Weights of a small autoregressive pixel model: trained on simulated grey scan slices of phantoms with and without marks.
Rows from block 2 of a small autoregressive pixel model, named by matrix and row number. Rows with one number belong to one neuron. Each number is 500 + 40 x the weight over its row's rms, rounded and kept within 0 to 999. All counts start at 0. Numbers have three digits each.
Before each neuron's rows are labels from the 100 images, of 14848, where the neuron reaches its largest size: "strongest on" is what is common among them. Only what is clearly more common there than usual is listed. The data: simulated grey scan slices of phantoms with and without marks.
# gate: MLP gate (model.blocks.2.mlp.gate.weight, 512x256), inputs 86-171
# fc1: MLP up (model.blocks.2.mlp.fc1.weight, 512x256), inputs 86-171
# fc2: MLP down (model.blocks.2.mlp.fc2.weight, 256x512, transposed), outputs 86-171

strongest on: side: right half; head; bright spot; finding: several spots
gate.286:534525463546595500501519454533476515474438459491422537509502525564564465571494561543465570540459454492504517478512496563463538426523500502469463531561549558560488526499513536482475453500514427531483583454460488518472470466512553519510471428438460454502551507
fc1.286:460497528500450538492517516518439488483517448559457579451549485570502541481547431483524552507517492579498421556504485436550484496557468457470446497513531471506522427526448544552548517598435542525384482546405456538568511457474505529478531559501494571473491559
fc2.286:499525467476445471483482500474563493550519489507516476502462482469496482451544483528461475588513505552514512534474564498450509522514577521594521511522500479567494522399446495507541539429507524462490400435517510455579466520550618415544534528445506507487497557

strongest on: side: left half; dark spot
gate.491:477433480439464502482546522498463515451541466517537489503481526492408517461547535522414512542549549498415529548469455536474559512507487538443552507504469478416521502524535500456472471542503437439517496516560475486470490444454543473509463492521470499453481448
fc1.491:483562517588502523475482497512512615422456421489449487475482520514486578587451515581518590434536505560540522510511503447498530526496571524525518526485482425508515455523468548529522498488479551536499479562482523499487506579593480484526495540439529508536513481
fc2.491:507545512529502557504478524523479444531507569479556457481461559533513407556481552458512527516566477495506515480473453512442453523512551367434546508500435420497513549466495499467516509457534488446456452507532486460534475514515486561448459463450517475519476564

strongest on: dark spot
gate.312:476529508464470482488483462558522474489587529419531526536538502501491550533449435487524464525483538504539405410509479544458546456503503596518486542506457551490487512518504479462530492480512449528433484436511499472589522504484546441438557476530519500515539461
fc1.312:505522453565508414471469467523495478463454453510472503510487496517467491489528500548558444576465543525481580466498553529479487449483502462519477541474504489449495571521534434541498563434536536552511543464406561496487540466552494522466503442533497522446469479
fc2.312:581516504477518536474454492422458451432479509409454445577401498523540535545490481490526504560574474536525593432446444489514418530524514586467448482515522481528540446530463460466489487496446462491528532515537508484557498509403421450529496505522470485455479525

strongest on: chest
gate.200:545538503550481502443471494445502565592465506515532497483503523447513429492532471520578436502537508514518488467448520444551473471542586525478514491542490524549393553515471533504555483544462540571507488490474481466510494452527557577578554540480500524531503542
fc1.200:516449514440529453502514486438546504485518470489473529468500576552456571518443477460491516476504489399502449536529448475558465487398528558508509531451501508578546591462448558535527528443534571506479540488513475480589477470527461526532457489521509485454567569
fc2.200:425481510549471626486489505523456502539508581479473439482509477533530554474500484451478446513538572525506473444537541557420596521518517438533504473555491483577507483507522499481471550470468443519553452505490503526497524505492489466505472494431596497507474461

strongest on: several spots
gate.267:494547484488558472463513499577505455525463571542548465468544502538464516549406531576544474533517512517450541513454514517458463379478472496496490473399542499499499499572448416561544551477439502512476471487484468550472470482437478489530430495453447484518566467
fc1.267:534533529455432517502416533492514472492486555509551459453496471453558447561499550534546525552538466506495556534481450476426556501544481563497509486466483582495566545494417551454482553519468513466491517529511543483573509475481473512525489502468470520494452407
fc2.267:453486536474555496442468487503528558481475518529485525509549525519433530519506516516451482567463575467491463432449510464449528528503423404494479506493489459524504472482515524462504540543582485553539484506502478418470421535576538508495515413458463558442500492

strongest on: low contrast; noisy
gate.73:554548446479551526514513500498521499534467478532496492533520495522427428544469483532496463524550530514510552516510517473498538503469396540573469490510505482495520522540496463540468498509468534476474481507506585555538489403487525460516383451493471444536487494
fc1.73:441416480495494459511544481520486469567479480535507428546431553495538513441486428499460572466477448507465482573532561495464488487499394480493494449537490480499555453478481498438497471543527547413531486555475529536469507513449429477477509544559503518413511478
fc2.73:531529476534503537524508525547464463537533538456432454482434465418493469427512447464503461514504460543495445494442511526502495517503454484467521483437487577509494514435539513433598503509525455484453495470402514469503476488435470473397554525529543476504531540

strongest on: side: left half; dark spot
gate.207:515540537485502480531503496430418491437454471517514488536540458507554495511515404488483501526516498475461482588471473464587521482443474499491532507505555556478520529494445557525546570525533497500528528523462488577590502490477564507544562474509441524517523542
fc1.207:448507549524509518505573447501493498450503486514440437481458502506460554422452469506507498551478533536473504489559442545560483471496467509474439444426560467545525365485455568466513470517476548509513504518531432505487504450585506517507473500530483599478418494
fc2.207:557462481492470445494534566473543500481515532514525495446517523469502478553509465462518478506501500483532486485498463554527491484489525446552546546523455506464491531423539544564526482516537513514496501513466503511489477515474525454518514462531424515551576477

strongest on: limb
gate.3:514519531495557504557446453493544470451580466532543407514521470517470560451498467519479582425537517454530444511494447564553486510488439565466507432525529470440503472527499494480539532518516490470433494593516493545531511539459524490555492531451516481463543507
fc1.3:488500529500528518500479522541500532532459478528445469535424533473502501517540524436607426483568411524462457525530520564496538466503503486463515500543435486463473553450454474480514513511424545534528547523520453529498491482504529511534454495529543496439428454
fc2.3:461595505557427495535542504493452457524536455521491504459574411476444538528528547500520545545560461562535514484524536461481458485522485509494522541449480512534411514471446554453437487533418508453439451493499516450466476488443513503546527516518482574515491480

strongest on: head
gate.321:515509546543489509522491539495466454463508470496510531527471465520480516448450570508447500527540549524563505605507474494531565524542568505506526496538526520545432460491495528427544485493498551470525526534524475565523485489560493475495404495418535489563435499
fc1.321:511440532489500484498530484479517483523458532500486489431549474489436566506499553524558497553570485485516501507567468536525463486499455518503430512504456490496539392529450546467471453492470532451545472512560485507485519535506551440591472510545473535475527520
fc2.321:451503440556545471507560507538474447499498506613569498507526491487514487486470516549520466574531468529478479474471496470484476477503485494539506495489506503490485535518464438454538522540527483617513559499457472522504573455505503497467516473539474498457552560

strongest on: side: right half; chest; dark spot
gate.203:478487444527579515513504569553488567445554506479481528520615481526470499500459544440520498440545538443510507544548471553524500450454513536473532472518501499451470560514428468499493509457507523424459521491550520534539450546463484520460486513379550496457498538
fc1.203:527505465483438459570517462464450534568542501517517417429581603499525494525538431574464574503525420430543480428546543531498521482565484506562509531536440485530455538551510510533548461474381522525503541500512525522521536514559516506489484520596503505515549478
fc2.203:554446532497451459534523495455584530489533445598530525419493563556523440496508506469531513471475460502555432517478509520502495514492495478451493536542528450526532515455425495483458455421448507479516517512470513490484517488416559555435490425471540466510495473

strongest on: belly
gate.388:456488519472454494426518462572488544457429580492559493519388518532499506485505483510487438488563422456480477416540487465452508507522489492492475560541575485528469479456521475462511556421527426504482535476479449553543498499488455514530452467516477517514541526
fc1.388:538506481487494541528542536509482519557549487556517437487478507494495506486558440469550576509492488538481495566452550502468527469555488570509606521512557506568467486575542498510549513515477464559528499504490423474519435505537496581494494519459441550536484466
fc2.388:468439482546497444508503464580567492442515514469496552578439513452561475449507563401522481481455502472533529426492513535535529521404559429504456457388482494516482468463448467523486516513498481473470456511457523547443485539518516505544473503487568512474477482

strongest on: side: right half; bright spot; belly
gate.415:523534473481482450474496448506408474488455505530511512525490461536534483496511518494482477568500444527577536529440449543475540435480478490440481506526492504438613493498555480411486469457418527507522438538519482491530474543515549596460505501511532507528495488
fc1.415:536480542452561635500485480427495570547473490485516529473588534500504532485466475568461454531447521484501504495450480461506501525479487531466517478497536538487549539443501476528598542527455429455512414486510536517557487518536511508472504475487487555459547534
fc2.415:524526520500464434578589538460553505445501495518517520554489422456544508518494544412557507484534472509491442484485541501580496445550586473485510526481463477449465554503551469462525516559488494455518617540531455481481469440411483499430496535486471516513463502

strongest on: limb
gate.436:524538549539373453513511532496453522511620503515447494487455442531505509500568579516479464573472477508406516444466520482551509473495442490470499453509457514475474544454548499511515581562503496501405526511476529504473567498563500491525504425535566489390523508
fc1.436:440490471488548568532540479463496477530532492485497520449608557523440489457532537542596494526541475448501482569496536444523471451539486521498469448497493488513488429530489456475502487556497504458526484486546509510541525476581497479458551477467519483489466451
fc2.436:548502449496446505405463499472480511436533448510546497568491478493469516412426577459457450474444516511493582521453565463450537467513437540544535479447548456439458508494489545502484557550534512558493403520522544481521451476462498454543529451535471543515503500

strongest on: streaks
gate.134:444530473531529498463447449527469503483522477575478495477536502499522463500530562531513499542399505465524518528485538505515538502516564531431548567502518438418555547498428539503489446532572467493548582509499548536522451466430518439510440502488551512470554503
fc1.134:478520478489444514484501540461486503508478589525461441486411438601467517536466568476486498504462499518466502450518564532538426479511559502473413506476438515525448517478530491493470462488478572436450495533437514473421517480467561449484511550470513453493478500
fc2.134:470486449448529534501480485418492477591479516440548555508550491474523496455458518547541497454547517535508490479458544537478478441491410501509471501511484461518542467459551560462509585521496517443516498510543532502463493540508505509520498506415512461551465512

strongest on: side: right half; bright spot
gate.315:560526444521504554464527518551481493509441479471441503554573486510509519501553492473468433488539435528516502463494500514490537474516484447519450516481516467545497505584518515461532498495460449498569551501560507494469502458534509529472532448425467403579550495
fc1.315:468508507595432460454494466506503571559483520524438553435480467477527492529488568481494538498532508473512452425463454517503540503475518531534468447513537541437457549527471534491512454442519469581493464460483526444487517489536527522499466508491463520554461551
fc2.315:487542437512515480475507501437515460429515507440477460517508490477444514470525468539492540579453503538524461530489567493534466389525519505484521544521563541442479535515500532448440497447511503451494529519593514535575487531506457530443489471531510447502526435

strongest on: limb; side: right half; bright spot
gate.301:541491481570433471534496527655461532474500555492521462472540597498518532453554504488483466478521476540480521473478503510472510553555531562457617526557515540459525512493480520507564440550546546430524559546527492490519503480531519543492540426489529390521522535
fc1.301:499459472538477457401444526503531423546477499549528539537479510463478486574490493451498527455496524461488528549516479535516508530474453467537516531456538554474499541464501465528489508503489510484553440519508437555542546489471511459505470507579421597535471502
fc2.301:576519432531494389524546533567451544456487473539487473527562524454448473473531466562482521563475487509473519488461456512413483560485534470496538434487500477568478541478469459606442480501517527528463517516504557449475523557524594461568461414409505554471447540

strongest on: belly; side: right half
gate.311:591434404532484461489505510473453489477524574520564531442482474559571488497529494512437474480481470479444478498435503568484544411447548470535476476474482547510499528493459495471508529590540491504460474460513491517541476449482439572495494448500481528487536517
fc1.311:442526545554525452528548479475482593441520484455526463511449531520474500490525488474473470455440493477472474458483502459568512475519525481522480480464524479475450473452490519516463527499440564473527499493543525472456433541507506466512508472466547488452486547
fc2.311:557491531484437549389480521481515489513552496484497521513480562447529483446467545509487545593503513444529491486415480456471560491559446618513497401421510508525512570509505556535507448492486475540501559519487516433462506475494500456552456513568477484493501540

strongest on: limb
gate.401:520536468508462461498524515474487558528467515488530532512505528614502518530551474542530538532505638474474555523497392528472520491542481494580491482504554496536545497535504465465511540474468445425502504551518509447506485469412471458494571478532456501490553504
fc1.401:494524525391489513507515459545429608427434491488499534527460479445418533477525486552436432503465559554499479532491457503459509532549539507533549509533474583530560532450489518475470491512506442494430530503499573557471531515451467537496530506477583561519497503
fc2.401:482510511557465443468469471449408538460456530498447545432470429494467456467541524458471535495527471467457543549531446469522504537492530512451551540440500474462480490434482488539488547466490468546482534448515591554504469458555505490407472445397553468503466545

strongest on: limb
gate.297:527596449479490526443464403477461528523578483520442525487562415526516471503503467460539477519498479553600537473537556529528542447484491486401457514470481556463577535536469517506482530545429507489482461491550546541476466503527530550561501483469482567475483474
fc1.297:489449517509554473545528469541541552559478456488538517544425539538469539489538511521553526467587509512448498445504529471418485542504476509466448517461484482545445502545538480481465458533554463505527544456509534426555445487598506508532494500563484502461502550
fc2.297:540564520519472525492497474511477498501508529586590505448564499519541513406492542498474460504535462465527419472494450479531494489540515520530484381534492494539493570477469500430443532529471557486485503478479499464487490443496523478527542506500520418471523509

strongest on: low contrast
gate.342:579528516604551562478509503507482482504515484509515557505503505543512495531541442453545510564520529459534463422469474512538509499476568512532485466447506526555569501479553466515469517542489514462530530525440433429473543530485415483458505524502568470550577485
fc1.342:479529488455445605473509510443474573518502549509505503509464583481535462474515506477490493494465490518497464483471506496463550587478556497520481484496513557490470482465499421524448487455491466451546481463458477455448525555561515506520524455509481489531462501
fc2.342:484415505479466503512559486430455492513444482456498507547570494455490454536468450526478512563520545546469523521501465490530484421511437476445464498493462455584520505458530564522515506568506493523465468536523451476538524502538550531425534500534517474480449527

strongest on: belly
gate.360:467525445478464531462493525445541466450532440552497515459441485534516435494434486519522412480549473486564518481520461458616497558508480536477553574504453504494499603557506470524519424509488506453429542498443522470497541471488549493613465505480450469507522484
fc1.360:485421477473465434483510536533451471524504418572448516451501505578529507498502541546515503465518486504477550371539496446483498521462513448523390513471501541521523449502513484498478453421449505542507509479463546434487492486544530516493487512564608518523521406
fc2.360:442584562534500529472498476496525528535480464480463506471559502444480506555536537462552511536504485552419481453505525514497433532427573523519549454478500476443461521517527571456482524487535501459504514509538518505478458419449477521596614489430465481457503518

strongest on: belly
gate.185:541500476438465543449445485473436519549564527467479508466539452505504499514474508383375500499514526562508550497497505490485515451533537484514495462462489510471517474485477528457419508493507570508486485446549465514487568578453559515548495452554508495535481463
fc1.185:426491471460523537520518541481500450480510509488449498535472506539516456495452499433464495547487501520452497551488447451432453587455473565504512514442498442535445528542477448553445475506502461438524504440482467454479564501467467588532473433427495560538451504
fc2.185:505501457534506521485471489457519554507447505441533515538425482518445425534411465506470573507524482539512479563477546501501497427499543531481543561550614502510540539472498493493500549403501520473475546471498509580458533509455541487526596557455506534511476499

strongest on: limb
gate.370:486470516468528491448457520438500523507522443460496445479502456513527496485433407511474505490471461542555514490520506483455494362502530493479551510464543475546465495544472459486563532495565478531541509452465488493460484485469445486511560497435498409449450549
fc1.370:468547511497423553495478482535508536438483526480519502512512476517468456497461568526508484420538496491477484481490549557535490550539480514444482501574467522514520497512441461548564485473455548495489488480541500433452492571480523547528426514510507425431468492
fc2.370:455480480462384542549483477576449437542534509514461507488457564500507460455436490481465537477429494531547482545499534565500565419470524473489518528453535517562502488516536531508537468526583428431447532481503546541495520451506541444498522513482462507612523508

strongest on: dark spot
gate.125:431501541509571502498506453469454506454543495499444513525479480454489512458484534521551399471513495454354489524527424488530503481426520488547499567511469443505522514548527493482522497499505444500519520515527527456488564512528532422514547577470554535475501559
fc1.125:510494496460571464520545576505502529513509521565521496510500456634534497528519533545570494497515510525526483533445514454510476507459507531506502502492513477473450529492595506568540526435501446489506509486475420406483537474544434560505467532517445464557553516
fc2.125:500513535477494539467512506491551532491545519460504526564537459473455486501511492497424519537497558566503468520575470536489482467593437478497439574481525517519527585476436535402457533504558519555479557475476477443497508528510495420454418469523502505544517482

strongest on: limb; bright spot
gate.108:450511535483507555458498497503514551544463481513524469446466461518515438519422458497505474485510436493499534444460437459511528583498549481509442500476524452480484478516414480465530486478559502510554542535477526517504486531499573457483540529491532596560574438
fc1.108:444496612470506480508499510515454534474535468523528510461461493534488516480472375456548461498532482517521551540490460459507516550498504485458505524613515469481567484527491510467509469492486492474529502480525555499456449518573586462491478543475467526489529501
fc2.108:512460546430510455556533510433450506495532550478570490538506566527565468473479417551538447493459471537565460456551508492485490512527489457470462529511447551461574485538563502534452503512491493486443484446543520484551479516469534518567473492520535531546428531

strongest on: belly
gate.472:447475461499458469423491520483552505560498442524450565434513457535507472501483563538546463482554537526555524525512499478491517474491552511465352496492502489549500478414513520568450536516570466501446481512504477482481480510506531516476497493531492602472502419
fc1.472:462469390511441554466514529533464532544509559547476485460524507529509480468528575497534535523509490505505541502463545522552473516500529493490495495521537498557549521545509443520451521527530496479502504456469506438470510465521446511488480550496510484486497549
fc2.472:536556461527506533465424611499582489431471498546518569504556561472560483524507441527533507537481492466536460442523529421549522419481497477477460508554596479470497462506485500554554478468467543529449532473508485470563535505483440504523430424518545504499461466

strongest on: belly
gate.33:492489465423525489452477547458518525485514551528495495531477551504494499554466467491492467473593457527499524485507529528469462551490497550550532494509553556537524557577548536474477477466456472468494464523511513562551545447458479560584479434500455465496524538
fc1.33:521483547469477467553474558566537529540545492537507516539475467528512523521454514554440469520558459477461487512500550527472519536519441556605506510463473448529492492510493488473441492507423524474461427538548562421528444426521489457581531518501427529469530565
fc2.33:452523520495487562508494458464582490470418463534484540410504528532482486485519555465545551510569542509563466492527470462510461505562540544493536552442474523473486512486500497444490515468513552505531484447540482560518569519470529532452554475548486477449415530

strongest on: side: left half
gate.128:533525499403551456467539543503501581504597521489493488533503541591483516539502473599494514519448533470571434440386486468471464492521490566445466503523506532545486454470520521533520477560527427493520537488502513433507508499454483491513480429504508506546465507
fc1.128:540529519509523494474466439603465498499510478468502534541534542456440478453487426510511573556531562486537595495617434489505461545507474536553604489497524536486537464520481500512457531486485527559434450386450491516537495493448497503459494543580506518497464473
fc2.128:550557491554458412481484579473523578508491513481524509491473463501555541511532459469505519482495497515529540443444475422471568538478511498426487502566476519579490504482453497571499459495548479536558548537499537487458464496508558445521533517502508545556448458

strongest on: chest
gate.469:454506497506491562425503478457517509510624454535427466470500569479434427512550442490536528546556506444529492551503514485482542503473475529486504472482543605534517543519500491501571492461443482505530503515530392539513478457462529598462510478485471537549538580
fc1.469:562467503540460477438560514462484463491404467469505528426390525504520476486412552494499521568521523545483520436453557502521549458560451528472490574526498394449499419474551466450500531526476486574502455483468492527533583470530528560476512476513474522497486490
fc2.469:483483510520539495551519489544525594509547572454452514472540552521484451458569538502527448563476511463517533515491465406437505537486536549504479486491490524502510488466522442468448528490558525442415422526485522428465577548462511546555480505500501470554499553

strongest on: streaks; chest
gate.211:468447482481453489521466517447458533447495547538526486563545463497549492515477532542456443513525449528527549511485543441482498493527507549493450531528534495561595520464497403504577485464510505398439500511478522538512489482501493501459440494454485435459502477
fc1.211:483515521588531557534432546539495531435448464531534486462494465547500481471522471518464436534516498529431550470513547498497493468476465489525521469478465489548557485502437424569520516486545476458480475472512492568503538419461542496542473426486545478561539517
fc2.211:571470460511525512508592520518404496506478420420513500484494466527486505546489472575514521527446537559496496538507508527456506513523515459537563500470532470499586545511491539532389493478486513506547489577528479480589513465537538512467507592424482492483464533

strongest on: low contrast
gate.168:547485498521468476477544493494457547467410511576458552531510498471503494472467461485523428439517547448524522493396484493467547490595515484557476547510570524493500494491492428474468435445466467463475491522492522448463452514471495509492509523575463560566459488
fc1.168:537509472526458543464493569512476506465528518537447496489468508546541507519499532527524479555528429501488533504483506493481504490483511505506470455486518466512572457485500521494437495446426506533533455493488552438490543578502514526468560508493523545522546500
fc2.168:473473459503476551488527466518503523535533554471525490489497519494563493503474563530482497554535502479440513509487537499439521400506435526544460563511512501500512511495505599483459557537528477429493420540519477477521467500487553569504552555585421485528455416

strongest on: belly
gate.332:460483539477457516436463525459461509569549530548529536440491442512527458502543509511481457487466499500506483447559468518528459448543518557493510533479555514468450477527571515486501484578518460508503501461510582463567481465506590496487477502494577453537520481
fc1.332:488498494501460505552515524466501443482452487539484428426527512537556495565470531527450494582443544503538529530528484475459514510432538505525536490517457528461531498540385480502522520482522447540466486525470574552515487553449552468400464534496453445439563481
fc2.332:491497559512521497502493574527475411495503422555489549433500486433539549473475476429457495487531507537486535504492481489551531463527517578474560478496522511470483512483579491499607517477507560495507553519519517457509579533541459561542519485544501534559491524

strongest on: head
gate.502:536533466451468461522493500464501542618520499530488480502551474505490409478452488498401507489546465504524467437467474479421483453505543523555474443487493484405539504496567507497525515562539507476531488488518402464488508480528561455511526436474437470518553556
fc1.502:503482579482502535576579470521452515479515470464548547465494537525470483605490449437534500504496563524503535491462454557506558485558451504500520508454419542462518458513497520536471494494535457496470513467493588493518447454500461538471444557613544556457532492
fc2.502:505504428533542446455493514520462539486486461476495534482426535500531516506491494591506492517432551488536523478536598484492538508496533500512498511502485571527471478544541483500444419473504516517444545490468512452405507481467505531516499476612451488506461448

strongest on: dark spot; side: left half; belly
gate.326:574533508440529504529521585489530498419491551519547503484548446463571527487513524613527519580433464551479475539556490514419529501507498406482513441451503467446482536480511477512468537494534502428503471579573493524538504531454519526467513463522482498458520575
fc1.326:527529507441462493550509571509504437445485514518501505451526571528568482543478575579516532504485535464466535521532418478547535427464518471497520473545530508547518488553487519552545481512468555472484457509586517478471447505458505479457529499475473462533515592
fc2.326:490522532497504492475497540510469530495436540542451514541450500453535499439582556526462509489493520452498483466534530494526464540522542494515473543540490486484539469492552477476562588465553540521481494453508458510460502525506449523596526490520488515458577507

strongest on: bright spot
gate.468:502520540495491500536507484475520428520562512514527511466545465509568482436458461448556437523530439511503548479470531441518536525484474485450452490468527565557516529568453538504479513498457522442503531549562443438421476533514507566508536551428552486535469424
fc1.468:488482528491471491413503563506580432490480450523522483493533508570447487522408537495485499543580451579452401495537468512519491491599515484425566519481475500525569506546486469420513441393448483498470571554436493442478527490529575561493518454507532465486493426
fc2.468:542465492480514452497523539463510456563549472448524466501534470522502478496522481567528552526433505475526505527422557564463539506457501475515530514522530453562468489527535488500562470510518552536520531439570547485584443512533428491486516556538504498521521563